A small model that answers yes/no questions on an image's attributes, trained from scratch.
Model: 5.6M parameters, 40-pixel images, encoder arch mlp_mixer, encoder norm layernorm, encoder activation gelu, encoder patch size [4, 4], encoder layers 6, encoder width 320, fusion encoder width 128, fusion encoder layers 6, fusion encoder norm layernorm_no_bias, fusion encoder activation gelu, fusion encoder num experts 8.
Rows from block 3 of the fusion encoder, named by matrix and row number. Rows with one number belong to one attention dimension. Each number is 500 + 50 x the weight over the matrix's rms, rounded and kept within 0 to 999. All counts start at 0. Numbers have three digits each.
# v: cross-attention value (fusion_encoder.blocks.3.cross_attn.v.weight, 128x320), inputs 0-106
# proj: cross-attention output (fusion_encoder.blocks.3.cross_attn.proj.weight, 128x128, transposed), outputs 0-127
v.3:459521453490486501494527535540461453553446504522513495614480471612521558551524490501445480579510523480476430514502554520516491454588580526550512551527612599467440531412511571473659416526417546493493447517501499490476462483504496534443473550467520523568478511524506481435517522484520443507513486570639502444481538543532463
proj.3:531480460548514508515542433420467529497485483532518519516509527481572479578614405510403584473561528486627586483521398523549537375434522522454545469546456482443558422531600498461446553442479494443516467546443457544511481501538485446484390495419513597504443417445501501531451490549352480516550567462403577571557468603441448479501573527441605474510488476522606501436574485532492486449525
v.4:502429464507481488483501459570495559515499443453528528507531411518537457544445462545516434604505554603464527493544407555546501466560498499514447526516533538568563522501526504502526569468491524538497468447451465509513458516510481479412460449624621481499509509436505503483492512571491426375456414491628549480466464515492507
proj.4:493471488544563475468451482527506476562401477549505510525455559491517597454555499422517457504537605544506589477505477483492543554487501493561507598502505533439488425450504431436571522461459516531427582588471508473503576462501531508568475500535475495429498500441550454458423503504563471547544422476522609598514491470396426560506531616562473407424507540426461481493509432531415454479503
v.5:505516455520436462502489537513524445521451494499534492519496458453502600437525484485426556428498496495500464440382500559495486496478514510541531526484444540516563476421519552543441404550482478489539481472556541562494562509439533497546544492479431473508493488534532501524523499451481503470574534443455515578469572464400558
proj.5:497520464486522492484504485478496537491562568515492494504502526430517422460536474502504512511547455530524482526558490526494438511483527525462511520512547522518481478552431472468594446515507494500533469486533412502464470545483486473450528486449486523560471455539481489482474480515549437437454583515530475552545481503556569508564447483522474469507485500526535559496479517457480472539477
v.6:559499486590443496522478555488482474546499491521510524407524469562485522561502449505504496392450460397487502511489477430543571506502444489545484518557528474528488514471479542525502467488503503476569547494516499527478508621466440463532530502457530494509464430573542515477477477444479496459553362499459501494461573472439502
proj.6:544502471532511527468518476529482482518556567529499461592537471440495515435403566532514483500561415551450441531540495507493511548507483483468602506502473491457447373539524463530483459442515512558469415508512507444499535503524544478476459548536540477484485485447465467439543575545506354479613486556512471509480504568534447504499484507533552504512512433460480535543496502536435479522495
v.7:470480546514498487407465501483466441412517419500475529575448416578420439608504525496486599603545339582611514528560533527495489430484469557429534474489547573435529472549526457476541514425399576483408487551485466443489531428473523510504478518522603499488573499489472511528462445648583582487568573547521489448523556566541461
proj.7:487513421622551439402493536618407497472462364414503490485486474563476610450529436465447456518451533537499508490424470497456593333533495469447521537570487461588513494455532495491412509382547509383464462520621533566607569514600434462565413513537571487509393514525601459612435545615423508586583423525334571609479615612440444492490520478426579455543437489449682540428566441555524471444561
v.8:522549561480546459557385520528471473337541454483507492445473451457488530500583510444506548470576528498450530532459537520544525559490484517461515521526425604456505487359554515551475459541488509438456456512428516495490574584547517499491491506512545494543541598649517436542540600502511425497468525359490591494488509549402550
proj.8:488432426590532426431559459480478394564484435489495450571494565486540429443457494525542486435540425593488520540502475504416405403499437476545516519562527483484567503456478424488525506493582588479469447501468438502525511519527466419547460476525509543511581502514507544475505414497511530526487536521568467566594518491503447551482510498501460561465485526564457597421632456437503575556539
v.9:548572500448493558421498548439570512420477515535493515462446534521517519432517547505493560416540528432424539444528417556633455550420373559539494449575441414559517486490521536476475487504418531546488477463438548469437501436472567506405564523433503523515518453474418608571493299585588532528463523546437492562449503483463393
proj.9:440432431575496587485445529486540414492438494604581425545541496476518542502458539478471457473448495424467462517567486498463529493514522553452407566470542507522588503509498517448433392585596556512477516562543482392457542514360554592549494530488514529497546484531519466452468562475512532522480448564488513496544551494538505459458568535556477571557417511466440440496571465477463496448507
v.10:533560460502466495543533511538446566545567553486534471609510458590545601438508431444516526412540486511611562495493532562484448472601438494530562525491384511349503518331511495536536481560564519518465427317505491492432490539433482399553570403468445461514462526529498465505551391381484485635473569339538507471443511476544478
proj.10:547463589506504476567523529384537490473418592532590425460536497488580486458589520520564475488396462445498546481516525575447541488544579463421453493458531535513455451537532470530519532496479495543541494556443523552516416544474460361534567441399390443455502533506441514480512521428514451450454497614501521444506494478537527516464446490537504549527498506556471623559433574423463489542471
v.11:451478480544579443570474435463490521597574542492468479531469573480496436493491462541500452507527456444515508483508568540517546408576467548540528566478490505454442498419468423561525468554529534512511510412482509501461504472481503438512542526478426449631487455461493458471495570517446498567490474467470585492501566457557520
proj.11:591567466420390530523551510442521586497439531534519475505493490507493486517434544542520498508519519514528521511387479603461547453488597452453515396466509553503528452467541543552517532444472418468479375497456480484542526568538509452499545435514471479507611506450456556489538518416519436487500532447545473484459491597509443563510492476458531527488459504516476478545435572476552532580486
v.12:517531475489523507536452473523470477570462511514502490580487470587532526496448488429511445504342490445538461420539496440501529572562480457589444453492531514576474521549487532531444552490497465463534535585507502479498495480492580517491559547403458387519490579515506451519467585556441482517512485451553474478477425480540471
proj.12:524532541460417444522436505441516425445537494515494484457435546555526462528578483518524496485451478482506487458501512504534530495474494437488558417511407441526521494470540522486498561549555507452497418443506600567357447441510593552505574522478498474482483530529520513619499535460458542442527531540437571489433482563483431475502513543517506576591541589515511491500476555497511414455462
v.13:384498539461466511463443496544414481497524478420536424505519515445425497496463524529503540480579505603554460486489498484486473531487536481480546534458451637547539469511513501500531505458480486518502571553525518527435531532518490583485523444398501440524565501532527434554446625455525529391489448375552494511469531531480554
proj.13:451525462486506477521437517457482466431435566356450518475502545517568455527410456471528501511502476480601551511598503496498509505452443500507525529496510493548537585470374541500613546471465481563497506518507423602484525464517459571515509491493433449491443517552462527562513479527455477486482510528458539537407499481536481394437444586500492567469526525509576524525487520407566513521603
v.14:549489430517530539498479474574535469451383515464505399507437516426490542479464502547466500681473527555389468537575457443472448562418651571503418463524553582567472464641496516523369457525521481445502502525450505550517506545512522518550432564570374466456459507666516489448473544460453473460477547509561453486469417447509466
proj.14:518404585571429573544427476459510501547570523485469479507444490506491546532543479596467528482498515512554521496444480456524489509510476518481575511531422420502580501484537455440509605562564457425539577448538532578500489423449524541439431535505542457501477431535499503529429535478489545549464494418535512488561472465413475426454540629479422472476493464518541522597517450509540474459438
v.15:513499532571496453502440517482538538511513452438512534489535525501548572390548500471470557407530460434467449529448519526423521467497490443520588544498441449421468457528426493578568416536496525510523515472490546504473554475523429526447512504532477467517481478475533520559550450438399597546483421490505511517496443556577414
proj.15:482407508609486478519547472408491512492482525456485546475516450544491499522354481545502471510467610404539440468607574539522462657588564502556460512529546530447415492515479517518462522521449470475527489506485476448524535398464517577493513572428400511488568473526509520587583492488588367508411495537524448446462522462573567484487514496415493586508349440540477478551399608470451558554478
v.16:469516536456476496563494474458489531465489496505545460565514510460507595472549521472570436518576481478569544489454513482466509530511590490519581482508550513408493488472507515400366510517509516445524474556507557540483458497443536542524477527552523448463559548372493387476461492514470506384511541541582535501503497541482457
proj.16:432494515550455442498502487521505457445417460496556498537538530498475527604476526528404467519436546447528458557576475443536538498540489491580579493486413496467513559477556523488576498481530504471556473483497604505493541501486449471469508522483544493522438558458475408466504495498582552491483505518485544519426511506441444524501432582398493550497454534457592461516506470458499542512483
v.17:507516404499466509464530491502475568519494489365449526501538463414585583590503515533541502471481578500558509444471478500498469435413621512445439504442681641487486520630461564521500464547490464501490427477487528482484462438484533461497491535553454431433501487466514496534487527434532516571395515507489462432508444524536504
proj.17:580464547491481491558521492467592543402484426547498619494490481599558532586522537521441529362509538472499554389505427455528451409549472499559571421514467393470559430543569516612491481512517506492536459540466474526478402469553424563531506508519527619449495447456514498516443484487469547512525536500491616528482458448558485480412558509501437368504490521541592508544498435506404497544453
v.18:477538513407524521535468553489506476518556591509458416404502535558474447576507561467508579485490472546494498466560503468454500396484530464589492483488458487449491490554459472447543503507503524530407457497462545565492628513476500507535477550481495436513457485536443418532522495649563474496541531419489435594495468475522442
proj.18:478513445484397519442466642455497459532419519486497472492605532514498506446531480542479453443471486548536497559440455500467472457554494445464447507519521501505476478544483506490519523516485408509480518473533534536556514439417548500535410376497462524422556544542566525590474593468501548524480479488470493565492555560441550548471596481495445548528493428466515596554499451409541516568493
v.19:522487460573485548525554466569455549539519521559532492497423511555473477508566429468485383539471424495634485470518419505509500543541437526454528508521496491453512532537532501468463608552482459528537451541479543523567477494420501480507524429530477504521494438478494581495504497550480485467488519540626503538473518444499451
proj.19:478472509584470490410478476495514458499517556536460496570442452539561515454587558535537388488472478441527506531545447574442512418464486426507457480473529555471603459482518474446540443523519508481426469510446524521468496490448537447477543487500545451494564546556510471460421516615483520576574451443507557524501503523539522459451493506529511489525598510536506497467537513482534491481530
v.20:560491530419477518507505473404516455494394425504493517576475496421486563551469576472532469504430522485366524482418464512511501540597492476474448598528691568452418504457509501476522557526528445435476504542481518425513484461539458518496450476472548473524545495593532458528451497548544395498542549528498517518492518588480469
proj.20:447342552522579480471466526509509462500503464543439585490553472562522535490555486482458545484490543495471549517472472433517493472420525469541552582517443460380527433555520509500404496505529536542518492510495482541455539441498426510439492488523557618477479473512564435501476515450419568498479487437545528550679468609523471621463520501496454461449440469561503492460577443546527546388505
v.21:501511480482488439548489526395535485427513486555461446576555525535509532491471490534515541423537436598552480462522518481532537503518463422436476455487544539533440525496512490440511494499538410496498506502476531513521468560450507453518513432479479542451508511447531424512504532478567601593455423448524468530534454504495559
proj.21:445498506530524416399383563560447517542511527446490512477483550499520515418592477531524553453447516486505548507434425473371380481471568544516479511400497542535508530520499541499498374543559482481476515530541540502444448402493588439503528450431512519440532498546507440538539369463526505557461457586513636469517564578527514574486530497545495580450510505468537502504508505531479565507548
v.22:510549488505514484494394422433477501531497500427465522542491488387469573451485561511465461439534433544528498445524391545515508554476456490490464669416499489519481421559433544498548453502495477539458516483484532479415522536462493475502507530504426493462437449565539593528437456531606463532508492475454534549407528452455502
proj.22:430455456533602502468462469540513510470460570443478521458547483420566510398516565520497424488496511496550524533519450480454480542452548483434484528490609480569591401514442484481483478452573448502507458501550446540458477488565566462468498453503494515528441432661483508501503473513553515508554481506490514529525531453552514526576502395609548408495515490481515505556497478495461495466512
v.23:533496579540489405544483395508465494483540506445541488586534491541496565548500495507478479512539472534625499490381456521525510504591440484400503567551478620439508455429459452548468501577487498449512501512603510503501513480543439501522495406503457504460527433519469454487500494464568609502505516436489545496499506476532516
proj.23:534478530562506499496590470496551492469446509502504492511468497565538556449511458456544461518510452479459463553479481528439489452538453504465524579585461567502517505461488526527559441396501521560486442474519511516446459505500434481481474469513510527584479487504492441592426495537572479493544472506575597592439515511452492510407406487512494486509520539509601503433474500530451451511559
v.24:548470462440461528480527460579428567470445580531522506501497505529556609490412472504537511520439570465506516515476498506434464414514580426397505525505467562479487510489445493512522476544476465492460471532552444489515492478445462516514401493619488458455462503503437572506508466580588525483473537479521562548532440487547540
proj.24:504507580508489548591603534471565548485498450494532585446524527469537506504521536514445499441509563427482463504417434537522524508563458481447518453514503477516475559525568517535432464484499428527553553447470538528472441484506492434489474426528501494533524523433468511550471529485554544498464582516461477472450479432425555450486523472499521495544509556510511494470453470590451420496492
v.25:492551513449468499470426430503520501493506434508535570506468507481479500455587492462559563455533452441552524517571493492438511507549492448530495484437528501436460502397496485545557556553502483494509523498498537457470503430487497495510544471548561537496484547467457504440547506566495497517491495527503518457538534540523476
proj.25:472504517552497480471516475557504487461507446488569524478553437507503428553492532478530479575442549439497461484510470524459504451484533499503490539472526473532483550469419457449524482526493464516484495510531520478498504458558481465467613476451526502515525479496471490507502476466487471484533557560449471498482484552557525497536514480502507566487430497534537464519525513505497492513577
v.26:472409451633466588529516488587441532540488470545476536583555632569544536517480518526516525535522509498656468534535482526464484463497494468417515484505443471497589513446470548491461458509566495482533473557544525505553500465493474539524444440477504518432521494487521518523542429421511557550452450470526446470476477461436462
proj.26:456545583524488499553531536521452554503517485407475519500486471482460471529442473497503562498577462398493499479558605541516411441579505517537526415500497554530433542512531540498558501458539525524579549480559506498509467493491506451527407475375407530450512538514333466496569457469563567508433455527435515462507536425506490424458387557449555619498575491438586502479516585497527550535444
v.27:452475492535548506430520495555540482643442409548477614520470486590466550514548478491436487518549471480477482466564340470524441438608511528565471568507557450536550498474415494515642561552420502530516513538510483474538470546576423492540469497589547467500504528542505450454508464507479487523448461559555382404510487488517443
proj.27:430491505513474502521490457591505580532465512423488441533521512613480444497546508476527422598578457475520526490541527525467571450576498449468527535535502532458418407574517540474551490475448504530459434489442612496524516411489464496512517508466532606515482515591438424492386527471488508505693486492446516487541421496435554541512510440510468460534539485513419529502518518503426523449485
v.28:473464478575523443536573456563436471543497545501481580548518474549473488502439479447469536566345572461514458456557561518517466462403542513513471431457483472594436571514505461505463374500579437578555517441564464476563558460509513522514574525509561539488435565450493478456510421508516718572488535467471538505595481529485547
proj.28:599607558505360580588495572468497608488616498524503486417525523515493414613437437426656540527526472478465517443501541556482514488544493549495456444521523476543504570551487504482548480545509452431524461446517453459446440510441527520517429504480392445548540490419540484443538545464592453427391546505490439450521559428513527520514463499413483511458543602443496452474513530535534527595415